python train.py --method="byol" --inner_norm=false --beta2=0.99 --lr=0.0041 --shampoo_beta=0.99
Rows from expert 12 of block 11, named by matrix and row number. Rows with one number belong to one neuron. Each number is 128 + 24 x the weight over its row's rms, rounded and kept within 0 to 255. All counts start at 0. Numbers have three digits each. After the name is the row's rms in percent of the matrix's.
# gate: expert gate (model.blocks.11.mlp.gate, 16x160x160), inputs 0-159
# up: expert up (model.blocks.11.mlp.up, 16x160x160), inputs 0-159
# down: expert down (model.blocks.11.mlp.down, 16x160x160, transposed), outputs 0-159
gate.8 090:134100100131123113117105110145126175118137155146121121095157131112149116149163189091124110165162135143122125098109120146114165149108152168165080129156141102062128073137105153154085122109110111126117118125107154165116118147127128117133084127111152126095120186143119126128108144127075120103153104145114125160111121137143117119193145116115155140115147106097082118105157123112089164114129137162122125156142127109168118144097133080140142115102140124115089119148104128081095136116130111
up.8 089:103088146130130122109116132126125157100126202152130115130132146132132141140096137147131152167140129153122126137117157118096137112119121160126089113108180138096153145123166136149112101130127115128125159139118139132141164083155134088121137124104128137094134188105097147083168099117077109079153117143121108122110127151178078161096091110115157190135113111146118114144110122129173138120102155146108081112137118108118170144121151124150123125130111123095101114170158120147144180117113104
down.8 097:121112148131127110135114161084141116116140097173126104109139123181103131084096123087142172107113168112110114111132155111163103151153124151144106161156166090108156179089085133140112106120164096131134135094110108081128147159153111133071130093149156113145111145136160091133122113134092122126133132086160123142153118184101134142135187105160157146127128124128120113132145143127122121128143127166124112177147081152142145114127124089128116157137111131132139161146085118114133109114090127
gate.9 070:151105119159134135067189167147110097138165135148118164142111170121117150138114105095119091105150154157089109152148167131158120148105180127124131121128115113121128103153150148139099133086113160143118163128134109181143136138131114147147128102111112119134131096136167107119161127079124113144122142114149109134169146137146139126187153108121098123095164101167082086147125134136089104121166110128096131101112095151116130115173120132099113130119080127119134167130134107115129155164131160
up.9 064:187184112167143143092165124131093157132113138095168145140166157137152124133145086107168136086147123116110105152133105089133118099131100154124138143097115176124158113103102122126093147130150127162105155107103086103190164127117122105079150167096114143107122109137110120129161140101122134106088117121159141166140127122162157139121097126105110168128162111161133131113153181158125127131152131120125122129110091106095127149150092142134141130166150130147109142147144111125154133136132169
down.9 082:140054084132167167106093143158114101122136094088147136162096135145118143138133111137134138144113104098152097133125115180114124111122132147121128116105109140149128140094087132142155107106128170124138087140116144094115106119104143138147117170145135115167120147106110127140149119137141119115146169139176128127139185140103145133156150115148126146172171140115173149134087146131088097184139115112133141121087104126085140178127104109141160130167113113088089138144155101117100130146129128
gate.10 104:135153169144163135130161154141086123137145158151161146134131140133137103105151129148122114131095130136132120169131127132096099141116125100092121162110158138143094122131122129139128112182103138106083145114125093134120178118126109108114169148120068148144139139121101119129116107140151181113103137144168147115166077135140110112143163149084120123086131154108085096110138118161140138096112146123126129144171085159125153122171133083150145078111166102132113197137118118138117145145098152
up.10 101:090138135100136125114136154156145090147148090135160115113081117170129121119141127164136111139098091083184125141128112177132144128151133091148123123124139143150070143097128088154134148154111125109120118136138122105097146121125119109147153154140109127131114078136118118128109155180151153105098156090140178132151105137090163140157125112153112088135086135059144107111116093121120123101079108132166177146133123104120094122156104120142121124146162140153147112100129128176134142121142151
down.10 100:125150144108142086112206099105135135128142156110114109136157156144079121132133062109116112094119140117136094172160146117140114150138169164118125099138132125146111146107105083122128131142158122118136160157119142111120101133126128151117103106173137091107098126117177120155114119115136097102113129155124174124111143128158123126101094163085163136141108104149097127098140139107151143133101113147145120102165128123121167183125128142176087165102129104121085125151178141126158135120157114
gate.11 081:159099117154174117141106146120131139125126152108124110134159129100106137134094168116112100201175167129105140139122124157141087151108162103114113154085136090096118108111132169148122102122146097120113154116120127172110145143175109164108117132147142156109175134124098122127139119123105154120156109120126128085121096100119107120093119145115127135091117082161053140106168127112107118143144151164146108121163101132156156124149104104162172122146118148156134107144089108107111144132112151
up.11 080:177117128166087132111126166154128118142147123142140156107127093111091098160147150132127091182127158125106166101118147134135174131135127158171138173143146095119100133159120114138136135107100167113170092139129138144122110145116087167120123120130107136093106150167188131114109149108119116141118167129120144146115144133087157085160137129126097141137104117145118144129097116115084117120161127166096119142166144136140113099103119086111128129090155110122117128134131150047076122137115129
down.11 097:158141157144110137122142089152132092126126130152135139088137109115139127128100101129163119125151132120117095130107166138146144147156161148110135167162125121151069100147181101140103106137162102115116112143119107122099174141117118167066120133073133130090136076106146090134123109136131176166117131132125139158123145136151131118059186130107085124173116142128146106126133072110100136117108117108153107118138164116138133077126158169149143142136107118151103111134098143139137116130126109
gate.12 060:136136149120140114139132114099122134144144148159148119149123143110136114150123148109102115094138127158155160153126099141095121160112134114080134122155132140143101186143119151160145083156145119103139163118098158185113160071120121153127150131151134175136159128089114154119123117167136114122122135161156127086174108101099114086081089113091140137098116126146119136079097121126171152138129124147096105088164098135147100159185129089116146103152120145120112138140122148132131139126125187
up.12 059:141118116090154067160115154124159100122167111134128103113137073080130130117114127145123108122107104141171112130127167129129098142123136089097157143191149147089129109151114129176115131136090098142119128136102154150150116084132100159123087141160140163138133165109144144158113101138104105133128113127170160132155074106118129106153107149142139119146110119093159178106114157136137145127108139145177097101132157132147131098144099127127117136159071114135162159141141138147126090111108140
down.12 075:136114122132066111106135103106107148093081100097162172157131113138134140148138103115135092153134112129148185119148115141113129146146150136140153129166165106118146144095124169126094139124110121128138152165103126197124153147169132100127128105093131181102104150099089124158090090096179134158138114172138145156123104113140137109116102154108117120156126113127156110083176123123092174101129163124113096113140115111164127156130121145103120148122099095142149129117142149135144132130109150
gate.13 090:083167126148140152128118137110064168101115139138152198145079167143115128100155148127151121105140153081108136143109111151102132109101137100104137113131082138138138114103149077091129109088187131134113139119135112135112141146124149128135136111115122082130115121131136115151165161103143152135163139103069112131150131151143123137098135169106091126082131128146144077163109121093104135134149134125118177156114109139144159133119131101147152115126147155131112187123148114109145133107146098
up.13 093:167099124121103100112125104137164058172167148131119094114125074117119126163100129113110124140106132191163145165145144129127148139145119109138119168165135072151120147121105164166135155124098118114158168162126145132108160134125094131120133113143147166097195127130164103128142135172097090137127115120138107112118139138130163108157116091131125091144116112105129163106099146152092119137111118139113123100159114146155092128110149132102133127131109102092093113139093136146099145129103155
down.13 101:129126109113139101112066113104140133149144146128163116138153131144161110130128175131136114161113102104106110098093143137105168134115113122135127143134146133122078158160149132164156156150130145108131104123106135039108186105147109061074108169133150145113148146134138107131145157095133140107151155112089125166143126117111126162156139093139146137120121120157144089125132091165129138107113100130147154147118071109116134095133113109146135113075128139115151166139116136116160128101151118
gate.14 104:098165169143133064150116171106121094150159135123167088128121117136133093146092130144137106114134113166131133147115125172104132163135093110096142104134113117140098158134102147136149167111135119117150134171135175123102160078121127126135141113150105133131166133104128097139155155159120128131130126108166139091177122103144126113102105122090084143103105114089151113068111100153177140155131136136171116104088118146148166145133136139154159094190105126124126113119132128150132126118118148
up.14 097:117150133157115097123156139133148131149134121102144070139145136123122168119116113099104141156129094130132140124145106146153134157139120143121150106123109156112119160131093159141137159093134140075164141141133162110132157088159092168141138124114116136136146101092110081176131111176114130122155175122167157132142129086154118140107137128092122139130119127118137137092093118172160135153118132104158101109099116151110117171134100154169153109192082114141144138095167090153185137136120124
down.14 095:104116124060116092143150108159134124078078118121087148111131115088150182096110121099149109161149123108152089164142103145146092116115154171164154116088136108174122138126118150139118112120133124123116087157134129101139144161114117136136123111158146134122102087126142070115130159102123117147101135137117124166142168150147102132094132136124143181141126154121140145131144157135161150146131071144134127169147131174137155157120126110144131178117167115097106142133139126150112131081125123
gate.15 099:106158129150133094144124105113118149142142157131158134099156139162152092140126146145094125105192086107129105128077125111075143166114089116055108118112161100155102111140130118126153142142117116134126150117100168127125180126107153102113139078156118141165152137113109115126122126156112133118127103091129142162150091140167126118102134113092139144134142113083164106111123109148138144086162130119140169171175101127135118167114171115107150090103111121106128109145124135154125140124127167
up.15 105:116158131130133103183120104103124144122138167127189126124156127142162081145131122127116160125181107110129133137092131086062113119113088150064097096130175127155119124113164122106147143151099136172094147159110144117130142117116150100106124107147134126155121153108101146113104120155106106131134133134118158149134113131169111129102159108099193138120138110105197129114130089125156132118135122104144133164123117136123123158107176122097114113123099120096123126130144136164157154096104104
down.15 106:123096112089152123134126152138131156096115100149124106128116102140109114165173128139103112150101116096139122119156156115089139170126139146094131090139160110084134129162115154150164112108151191117125108113124145130182122120135153099105096117161143138183112157080106110134131168087111142150109098114134129129140108139128113115125155099163107116108093156134135125104153115105123144161135119157141124169160113173103107104182138100134102120151134114150072110181124152129119144094090124
gate.16 081:112149100125124078105155136174153118088118116116170099135200115129162131127121128103123113138111119144157155158118116149115147149136131163127127144105118108114083087172079180158151115102103141054111149147132162090114148073120107151125170104125116152147117125139155104155095178159085124102114153106124152144148089133121126132131126113094161162126094104115151120096123148146129160134122118121146124145127137138161092106106104125146152131125133095114117111143122135163118152127106105
up.16 081:169124123116117157149113112107121120157121120126099101141098136161115130090102150125121162099137098144125090107162146074109117137110164156103128182120153136117146116164129154141105100145140091171102123102091138131167101134135122135075105156126136102130092107099095135187123099103151164109176076136157117108105108146118128120136124140129113139141110164157139144157178138132124166086100175118166135138156150108141137121105112112115141102150131167187128117156129144109119099120122122
down.16 099:152159116140146142119102123129131133141171138143181153113116086150084120151122159140093104144156108120137129117142145139116143051102123070129160145171090148122115123118153108154118154128119143188116136142115126145099121145137148115122146148076120148105098153092146167129177101097147118076115105140122135111109154092133165170104153128116065113131130159106149086131116117132145111164129149123112143133094130100130116156165114090124133134120114116118140069108129116124155148157135135
gate.17 076:117131120126136123152114141095095117108130156138115134124131101141129142129107206098171138139114186111124101127120135115145096122080163118117156127129118139167110148108097130128109161131130093177147137128099130170116110181102106150100117114134154082136105131104132125072162132127073141122115121148123095152105119121133118119108093125101098147135137086106137143122163130124120153109141134127122120114121117084164121126085135069142110080139089154101092174171109137088098110118117141
up.17 094:151095093137158135123148152142093126112122060170113116136173130120108093141176134145082088118139148089134131116115107154170086107132123122147132112147154107136068156111158126106117149133084110171085126118135123144145108139139127149098091140134145148147129115145148149129096123147191105160147126136145156123148150126074134144127143120152125112125137112126116161124133086101139113094119146148125110109166120127115161090156068131132097144123104153158123131090120127141120100112125191
down.17 094:116120165114120121135138178153117121152142128095126102091118117115128109101116167098169113134114128183167103067114145101184155115103182133141138161103114124124121130161128117120098121110124124098114112123163114134126168136120090135098137135065121110082153083101137145098169123159106138106126121129163163130122109083121124129153107181114117140119149121120152129100103111122127102160142179136154099109118195150156129160115135108121147146154098138109145107113129174145134122134124122
gate.18 090:151110122123166102136126096161174096140142094095141091118161084113157108129169134146143146189087116161166165122160137122112119137124151124119120159177171066127123141127115148115148110118112148138146098150141156127128133119080091180128168134174101167136108104150122149142107158128121126129107112089185128132108133135104151120151123119162138095134134119142162145090128110136091155139111139158147113113093146151137124118111114101102129133110192123118156146104102122150107132112132119
up.18 087:093143095116100144079143084145160137108144101142143128137138122135117128139144111126117101107163110152141109097116145157205153112129135147129105096080089117157109098137135132112123128102101150152120126097121151119141121141155153146155082131130115124141086128162174110088096138126123133145155140132111156182144153133122115144176117101166158160130112158064142137146140101090108134080129092123129176158141150077137094145114116136123146148129086116116113132103128095152099146137139147
down.18 089:129122116130136113094152129176131122126110138138138143144138183114140121133120087169112118159140125122117123127128108129149125114090119112126152155075086126089138110149088134141086157112099131121124162144175128125111087136089157142127108153171101167148108116168179111144141154124178125109149126131076117104123175096128134111138095125109086178145155135127090106112144161185170130086126180118147121110141122123114160125110093114150118126113125184123146120143128100146116111136109105
gate.19 079:141135109122157119166116116167108121125122134126140115153156079144126159130157155130095134131165135095113125114111126094103096122122141087116174123144155106122093113145147153141107095124076129132107112114111124101148092108144070143126101156122148130128109151127121136147121148147125090147132109095155155153121146124093138153158192104111141136141124146133166144126119133142137090093111116141188035155146163136138176071104114107122121139123155078126130157109137136144129137140123092
up.19 082:135091138123116138093131092109079124125167110175117118095107104161159104165135122150109129145054124159132146105127124099117167151157118136128144143143108117119149116179146155163089141072137135113149142146149137121117142115191150073148139115104137132131148156112137076128166132164086163087163122125096086122116111124155112131132107116109153120129118158054119134140125131139105155146110123145105147128142120125125144149101139137114141121116101149120102087111108137098126124127122077
down.19 096:073142159135146157112117107145171116134155133134144112086136131092122144115106143078125135155116113127145130135129080130128117130146161134113058115141102158176155135143138107140143129130156187120146107091129162139123086149140105111139149122094160097109120123129132117123186125133153081133136189164128096109097108146167162117098134120109121170132140135131123160128110109145103094145078143091146154141130140101117132171127137116111113102155119124086108086167127136121112108113121169
gate.20 089:087097137164121116146134154165112111125127141138114096150152107136069130098167144121104154152139112134139102121112149156095083133111152123132146182127171132108081132150113128129121091126072138108086111147134146122115122111123130169121084139123113103148120088133131135112142144111088098149106088107148126180106145135113102131151166088132159184161148133135119157123106127101143099118134117094135149133143133081133116129158123104119104148110138128132086151109125109195113169179120133
up.20 080:126140113099083105140100110115113116142125118166139102112145109160131158101175134111123155127177117102109096141136137107108145146111134106115151125173112123151092126155125119128121144101141073148147108133136153142125081140161128173099146129114160121130090092154120133184142153143100143140110132097127179142118130101124108102150089146158119084125124154098179111102131101108126159109120161131171136142101159127164185112119093126118118134163126169156130195120121162128126110106155136
down.20 095:168174122135116111115079133148113075139125126081131145156139136109140140088144151097114132164121091160124134129122112115158139114171123104133120225143152188131083119101109114108129100122114149096122170109134093164117102109162109167120121135155098126133117115144109155140124124133114117116135116128108113095133146150144087144106124141152131129105158117127072141114081144090139129107078140130139091123125181101140147114140112164151116131128129160084157123119108129124094133125156121
gate.21 132:148082131140098141154144113065182115171149147127116145118117153123116180168087128122146124140092111177112172127111115130129115141116135148149133109130101129104159127121127198152111156111145108152155146130134145111139166188159082113160141124124149166114157149110102103118132110144066123127141096146121063136152129124145119127108145146129132120154112112092110121146121126166147106091136095115126127110123109141118154179123122139128147128175105137112121114134137108066128144109118150
up.21 117:125133154155149098063138147178090138108146128136151120139130141133105065099163139114139114104161149129097102133140132144114150136128129097095125164107159116165118113160106071095143110125101144093084141113102103162112112066110181156093128127130108101132118103156167131156139144125173154141114156122143177122120123106132125090161123118098109140087153136141127113111135132115114146155150146132134134144161120121158129083151140099106146109077134106136128138131123152158110150178128112
down.21 109:129157156111137119139119108136154085121122139157112138096119124110116148156109122153132134096127075055088154095079115143077137114130114106095138117143154100088113131116110150114108125136130127143149117108154132119131155122131143100150147138165124167178118130162135095178088112129097135110130124114144116081156130160133140127144143117142137125123128128110130106154101136159143158123134096105198134145174116182154112122173135123121171103117158148173163100105125099092123136152143088
gate.22 076:119143144161151110142138165123105105093140169158149112118125150099119150140168125126123135118135160174105147139128114150102126175071117130076152179135151091146124117165089145140128131117098119144121171111102105179161119122143108177083130110140128151141138128125170148142134110122114122108159129116177129136123087106131143057160133145079118147075145129139122115110169113110129150107138165132150105123162096111148143142128129099119154093126118127146120154154117120087109162149138152
up.22 067:112150097125116101146086067151180076120146095111126117109116107101122098127126129120135131136144107166142160130134139129128137135135107140169099125168117123102113127162157148177136149139121094094143128174166155079099119091100137141143152127099135162140141121152157088123095138157139104108126157094141148146108106148103132134152109148162134124152116097092134155123119107129105116088113099131121122141164176115136065116129106130107086156146140155129120104091107146156135087079146110
down.22 081:127136120145148131179163098119154111112090097099122130133097136145133130117134091133126063130141117126142158164124127142153122109124110142141117130125125089145100127127049130126103156124145103167168119116162134166103102148093109091125122111136117166149157129123089149132161114101086182111101130156112155101103139099119169168092098134175109115127135116158123123136133172139150132147116148141137145097148082105091133104137112140114132191103152167131158140120138122100147118154124163
gate.23 074:138177083148121143145110099101103180132122125131123115153185121135133136146118142118140119113116094128130168122121094155158131162090121144087122100076121085164098111113097164147127132145170141151090128079093140143123161161109146145128155120165104158100123129137124087146142151140141128100107166107107141085155089137136137139063103134104126130096115115123122085096173128109130152118169129115139141142156104136174121121086104098140174102116142126136144104136118132123135120126125163
up.23 062:146139135112121169112145122063120122132157156190168112159122128107133125130095097155152122183092074103172114169155110117131169145096110142104114083112131143143135098113130139151132146172158142161149116097118119080118141124116166117081157095135147170116102128129123104110144102114133159115130111133124133083135112114148144156094086112137110173143111130119142104085155149159158153141115105109145168131119136113109096155140111156143168131148116135112154127163124129114147096140129127
down.23 079:089101117094119120139088141135125112121151084127145125167138130124128130145165137128151167122113151115128144100138155193125168184115136217109105126122147126112136116064103123133091116128161153129105107111101151112114142116099136146110109087185147108160103138099128106135114080127112143168124147110165096132116160156137129085168117109111100161130133136088140113119138155122126140121158162121109150110137157162149116112091158136147148125119141162129131117149113077116102127115143125
gate.24 092:126131171159103137138174130129177091166147122122153117112131128105091139102134112095095070137107121139128138164125156122139142181110110120090146113149131128132099135154119149153130159120118157155173146132122135139116160096167093141121149158146136128165166100114152092168154099121112139106105170101128135128178153113164136087130097139088099093116122141098128102102101140167146144114171119133152111119102113152125112155124124122100155108125096122099147124151156095066123162120129151
up.24 101:124091133142121122092092130170136129138132069139089149101144098109158119171155155132146122145121169128128180110125120136182168156151143131163126163147148103094145083174122135149128108092106131115135082110137156144095093157104120162151103112105121143146126141184147140134104146135153120093143124109112079151120149132105122087135128148128112127121132125135091153146094129099076134146113113120092082111140145130151125100115089114121117159085150121124145128112113146077087112113127120
down.24 111:106157092144140076141153137097090104171119164115193147116123136147144154114129138126114133146163103155083196109144108125108128119140155115173118119167118153110124125150124152150135152133094115119101122099126138175093125136150121138093118142112098159085142124146144160109159117115113134103106086144128135144139081134109102146091127177120106148139110099140069129130118126142130096126119179134098121110108134125139162123124117138124093115121121094179149091129131171118136144176093130
gate.25 091:119103115115106142168129112100140116130106173120130116162126116141123167104112158119147189198079113151145093093141144110120069101087085155125112116096097148120151162093116144109142117115138123144154138089117157126126111151135126116157143106145117075111101143122111153129153142119098127160160104122137131138103111159124113121098067108101149130138084163126151106144167107099150102124146104147145132155099133106153147147125159101120153122133098130160086133130130099161108090153139116
up.25 094:135106175105084134167126127097127122114102175108117135148110150146160178089102145117172155151068114118135100126125119114138090103110099137110111106128080135147148193063098094126107116148158125150169109098119128145131138153160127104138140129137106082138118141119121136125163114111104148136189078125115111106105118133141137113056099137104092147145100172120145107146133138145134121124115119140139152170094143109133148161131141103143149100125128135132112127134129116149111097146132143
down.25 108:121148097127131135166126125128126139114077102104138109145103131127128112128147069134128094152144139117122152120130141118108120137183122172186086113142111146157166109126082127097111113140168131130098126164130122111121125130142106147109162097131139124101148126113072135113087125159138159182092154174131093080122129100120109142126111134150110102128123113169093130130157138171117163131124129142153147078113105090092138094161130145176124136176166136108113094153135134131120120153088135
gate.26 084:163119137125161073136096104092153110136170117152110132148118076118107132122107106158146143163128116106148121126163157125089138138157094078085151151198128119094156112168159155130159117112088081148141147138163109125121107089071149143146097123130125123134119144121126135129103102133116128150132091078119118124132087130154121114169102077136123098185153130114158159150126117110129122165084097154142106153118162114133103141112143120105117121147119122147124126142120150123117155147115126
up.26 088:135146137165086107113105148112134163089091135127151116133161177149176129078158103065111137153158118127140137126147118112106122147139164143122115154103151171129137135124087133121154129104133120103114136144125132151135183081152105159151121146116105131150146126095102107149117088149076136138090145119143102093145127094172148119104135126119117162110160107169115112125109161155130117141137156102105101112140111140111118155142132119119142120163091154138148155106160097121189157106084135
down.26 100:110153143122138095096142121156152134163105153111152163112130131116127137131136097106137146143080148116082143138121099100100141095150117084106144159107111134098162127128160127129112128126175158148154113125137111086109104126146158132122116142112093107162081126112129113143115151108160139124146110133075195153129090135156149092119107146101123105104126133127110111124170128056168136154142127108142114165120191153114107135129128132114112132125081159178139180107129102132158135139162122
gate.27 100:168180116097129107139106111114131133121110099097113126141106139177142125115108133124148135139127128078151098114168104132132095122100111104121115131123130164134123121074143099118130140113180134122140139101111085142133119133148118126131150120138137115125102141156063152156181107105195165141093126114118141111114125113148143144084124151090153110116097121149171107115140154121144138170137159117149187149118120129117133097117111111103150130156140171158142150097127129190140063112152105
up.27 104:091084165130127112099132112143151112116144148103160141122177128092123147144117092121162148128126089153122129115130132105114151133174151164125150155145153127090164107146120152118148073131052176105130118136117130122102116082078153157154116122137117106166097117121137131124063111130099143123133126134127157144139093127129118103172122123166123142172129129114149149123122113127126126147110119106121085179118162120126081133095153145098083127138139119113142155134159144119117167183115122
down.27 103:125159141142117145095104148109125126106150113151119116132123117132130146101099196124143129131127098106148133132073139119137107128140115144108115137112151102146124175110157106140127116140145082106132115118107106097137163088092130125112140114142132132109154122182155103135119183179175149147174155100117097131122126175149157107155120097090136171147131164107130139111088137093127112119174122109105155158122146068103123127146131083121152097124133144102130175141103136090141121076151128
gate.28 123:130118102107141093083155156151126070113141158117107100115155115147123129099153129149161143129133071159139121106115104126125102141118129116129161117100126119131118109115106122117173144135104154136138136114148132120107141127120106154139155125199089141168136086125100152146110153168116157116100139068177151141130130100107139122154119113121157114157134095078167118104152090138153121139131079127203126153127132112146128131157087102147131093153105126114161132114117164141110169158123150
up.28 128:124164117181138143131117149143078163123092124140132139126157114089155136132115136104084117141135191087134143152117132124112125129120137139114161141124156125097131149154124159130099146106136085136110142125108162183151094124145126159100103130062144158119129148103116095149137138108144090143141086150139117116160130129157100132106094170120120124064111163178080150105112131098113115130172165120081082098143120119150110116129119129112143159113132140155118152122146121109141106087124138
down.28 120:120147137137106154132142132132150126134121134105129120138144121147122094077103186150095176157132125120128095119106152104169153114107125122134144112110137141111098108099154109111169106150112097122126180105169092143096104169102121103148143124097116109114133142116164151113139089148157119107109122124127158133138100150125181143147112134123158119117088122137089122144147126088131110138136106105148090167113177099120123107098170131081116131063108133132177118107117112153169154158141181
gate.29 062:097095136172138091112141161150140118145139101101162161086127113116141094178130134128145072125113159115135155124120097174124181137155224106146147137134142140149120125160077104137126171086109116143126133125151155157086117084133137142164104085108119113093166104138159132147131173145106129113117154132182133125130162108121119124156129158142086124124124102139117119119088126106092139163127123107106102128143129125137122126125123118153139118115099136124124118097115124130119114151089163
up.29 056:141108114138132111160139151146122129075128087130090159107093122165093134169112132106111091136143183123112159177094137148107134162166160121125101140106108140147125113156120139117127132078138151088153146154161128122148154133143133100175127138111163110108160151155168099167122174153078075114095134122112113137161166111141093163115123128111120108112145101146129124155096155109129118141155121088113115101106122137129091143136160155120141125143103111059129129122136113115148109102124124
down.29 072:137121094143108089126142124137133187149121123166146154144150086129113117135165087107170038116121134142156119166165126097114143148161110121121136138129174111135128143168103119130076135134111095118131115148142129141128131115117164115109153108145098131103140178115149148139115142118160145093129112157120168136123104111147103130130118089110117116163128135148143080122122148078087126111145098131150114128138095150143137061147086151140147186137130136136096112123163137162137113125116157
gate.30 083:121130123100169139180121127113115127104103157093169087144145130095129157091145141158127147141160108142117116124098127094086091150105130117093117124118134121124132138108140123108120091150103145143170152145101145149173096110111121150112121131150129127138071075088107185146153114128116122134119106174137164123104105105155123121144130140136152173144076107164142129129194109145188122120165151113143124136105120090135170124161105103129106138154106120121142147146139112142155127140178129
up.30 083:093115152074135184162108098072103128118136097138115127174105127194147160129135124123113128104099133114116109112150111109153107171105144126127118101152153126126113161095151066141112117168171107146143126138102127090133112140148121137141114120160153136130091103121176147107090128098107125130156109140122110111102116132119162109142120130145145176123079155104153129125170120113148137103098164097128139124111135107127148145137128132146146134168091087088113182141118110139150134120176134
down.30 084:100157092094102157130119149125114121123061098147163131091150123103144151115093134155104125084117119132119146089118109123133111150146124135129142196095103133154159115175106114079105136121140156141126115125148135085194141126119132136149114101115143162127137133147112104119108187181144137142138121168136122121113147123098084105117131145137095152154126154107110152139134140157127134139108151091115087113129158127125110131163136129101149144147164147126168090134113177133097174146118088
gate.31 089:137151120162121101110142141151135136103126086112160127127144141119139118132131136113091090166150158150100154140155135179112133177116163124136113161142135117146139106170114181135135167073096127089108190122166148162114151110138114171180111086119118155124149094123157113137103152131106090083095115133134088138160129124123120100178130126086156141109113134164122107126137131128096140116124114096116099097122086122146123106120083124085168137106126118100125157106133124125118163122118143
up.31 082:161124121063146136148094123140100118126106129093129101117149114111126137167108146177121186134107135086123115097115103071120133139128109136135155121118121126148147122123171129115130128174118138136153117124125137117141075142113122102078160111186138129115094117155101160117148117104149125125126156093138170106116081136137116138084079144138118107145094162133163143117167102119141121144094138161154155130095156145136133099132162131145095118157109131168166096151135175133124087114162121
down.31 080:135106131120153110088134115133101090101111155114075138160111138138152159128119132108084173162146085135116119099113113103140146086120168130103107127135164102139146140125172148134138125123144144123160094111092145150105081150159140142099114100080166116148126146144134152140155149108117113123137112065152110146131079135132148152095127115138158135101113116154176146147119146138100122188121092129116105146107138101136140165119152109109156130178086097093157125128116146149175097136128138
gate.32 071:119139156133109130094124098123147116150136144140128129155101101140142123152129158104150073134144081155140108149132161151138170125127088087164108077121077127121123127142120088139142140104122165130168150110126098182105152142143119128142117134092132108131160064135176101130134124144198121117126136124107156121186134137114160117086130122120115054113110128091143110113088095143092124106119130122120158160126122144152100125146119121118148136155121152130143133094142138123128119094135184
up.32 072:121128118112171173121162150149108087111178111114127119131156180081086147103166115105125120133114118086093129128158091148121128180131176124152143136140133075152151143156127134130082118137089149102147107121127107109124111133150084125126116104145130141157109138138094124140124111148088158164128169103107128163157113097121139115167137168157147109129130128083146122109137119173113164108135127129158161128094121088136140144117119144172112122128094107119171187143119134133119122144158114
down.32 084:133129148158122140129163127124080132131103155146101107115112143152134137141122076135112099108141127124162166144100069122116097171119154101166124146112145131142136161159159119108046097110128135127146129143125159159140115116114124138151143113164142136134135121169154136138134099165181146157098118149130089118123131122172151105074129159122114149094110102173088132114127117175126181081100132120121123119137097099162149122156157127125121119131124120156080133118133127148101118125168170
gate.33 078:118103140160099114073105118140148177116140150133148129149146126102158133124161165100111085115166121126125154106096140171132124118124120139156112149085173144128098118114123113128108134131069163154102148145092173164096147082154119153147090111087087145148109148122169135120073094118132135138127122158135102172180120105132151136118131106118143127115109105146128128103104132113145099141149121118092078105119114143148135125175142072110120123112114104125127124139116111126104150173111161
up.33 078:174091139113096086123115109082169147129107084152105101100119118100157132129116149160145161142130117158099142165107080132118134134129142149159104113120117125116178114127120144136127128123147121152143097151085148131136097143159120124100144179125128144130129136087146089157112106142136119100178126102116109130125129133159119105095115148101132162154137133114184118146143139147143084116131138110113144166148152148162134170160136109144114077172097105165165087125136149083125078123111153
down.33 079:123103112138116055137130147128134055144093110134110127125140144133118139116147120116096145184174114142140125147137156131171122160135136111132175115143149095126121137157119146136144092145154123096104150148146145149106144122155115122116120115126103104142133186159134097126093138165143169085172108124155107135112134160150110137169078128136154113151139106111086143139110120143145148096118115139163152157156119106127106123152113095150151128149108110122132087131124072167081123108085096
gate.34 078:134115146133187076094130130127140155158166178157143113156104105138083135167071125126114151139143131134152092116143137130114102127119121126102133146165139111066163139102116144124139122098116140178152125141137158162130148104119135168149115086113105129119145150084134142153156064132125135171162090126127112109156129107163090135121133099102160124128128122126142126085130112064128147166149162117153117098088119139144136124120153097105140114180126138134124142110157104116137145143112106
up.34 073:131141106140083144135131151141129125103099109117125110090157168112164092093110170123109162146098141140122155165139097133142145134138155158119132109103128127154117090141090166147127096106128097084105121118115124119168118161140093144104151102100118171107117098121134095162106151176152112114139198129132168104114080130112155113124148141142137142129121096141093118131146122150134160103087106139106128149143097143164093138122070131148124125115177135169107102133096136130122118084162140
down.34 082:141113111141145126113119102094105126104109144110103175108140140117119118115136134102109135133136147152091142169208087114134104117131162136122086122127122119123133159099117103169143121134149142112119140118097126179127099154175132140108065148122156127116157070115150160131136132128127101145128113149112067123142104099129150093099123148148126113138126100092069142143128117147174145111105140141158108130119122160155174149144158079154101131130138151080158129116143163135106088122119157
gate.35 109:119131120150122164153129136117121183088129134178158114164132162155150118154191152101107109091131121102129120136164113134153102135080117100132139101106133124152098145101124098153103140181117136128118125123076151161109134146141089161092129120133127134151141117107109165123165112122141133100141093150170143105142121098127135110095127132113082140064116136141115107085122136105174115119110172154106143099129120111131166106137129083097143128109136131136094168135117129139130161119156182
up.35 100:122147157131137122106120172148146111144131143117139103074123101105139105120146140161126083115117128123123143115103103178135185131144136087144145109126136108098091118157111107159134160115098146076140150098161120154133138072104106137123157132143098163078142091176108106113100144145142142098110172097140189145161113113117140122134128147140125074131119101141128135081121117092135171123118120137126130121155119146118100096153087136130108129140153156147153099095137172146141143119089150
down.35 103:146131134147112130109142144124129094103137151143133106119189122096150139100117149137087148108129115104133129143151190138157145120103126116103091140128142125125112144137144141116152152107066135149152182152102129166153114109104163175147111100129099113140098114098161136137152127154135106093133132076123135138106161129128156133108133153100185179143132154093140114078113124091142102158121119129095147119130110142113179136107095078101113089113109099086138135124165122100147133087118126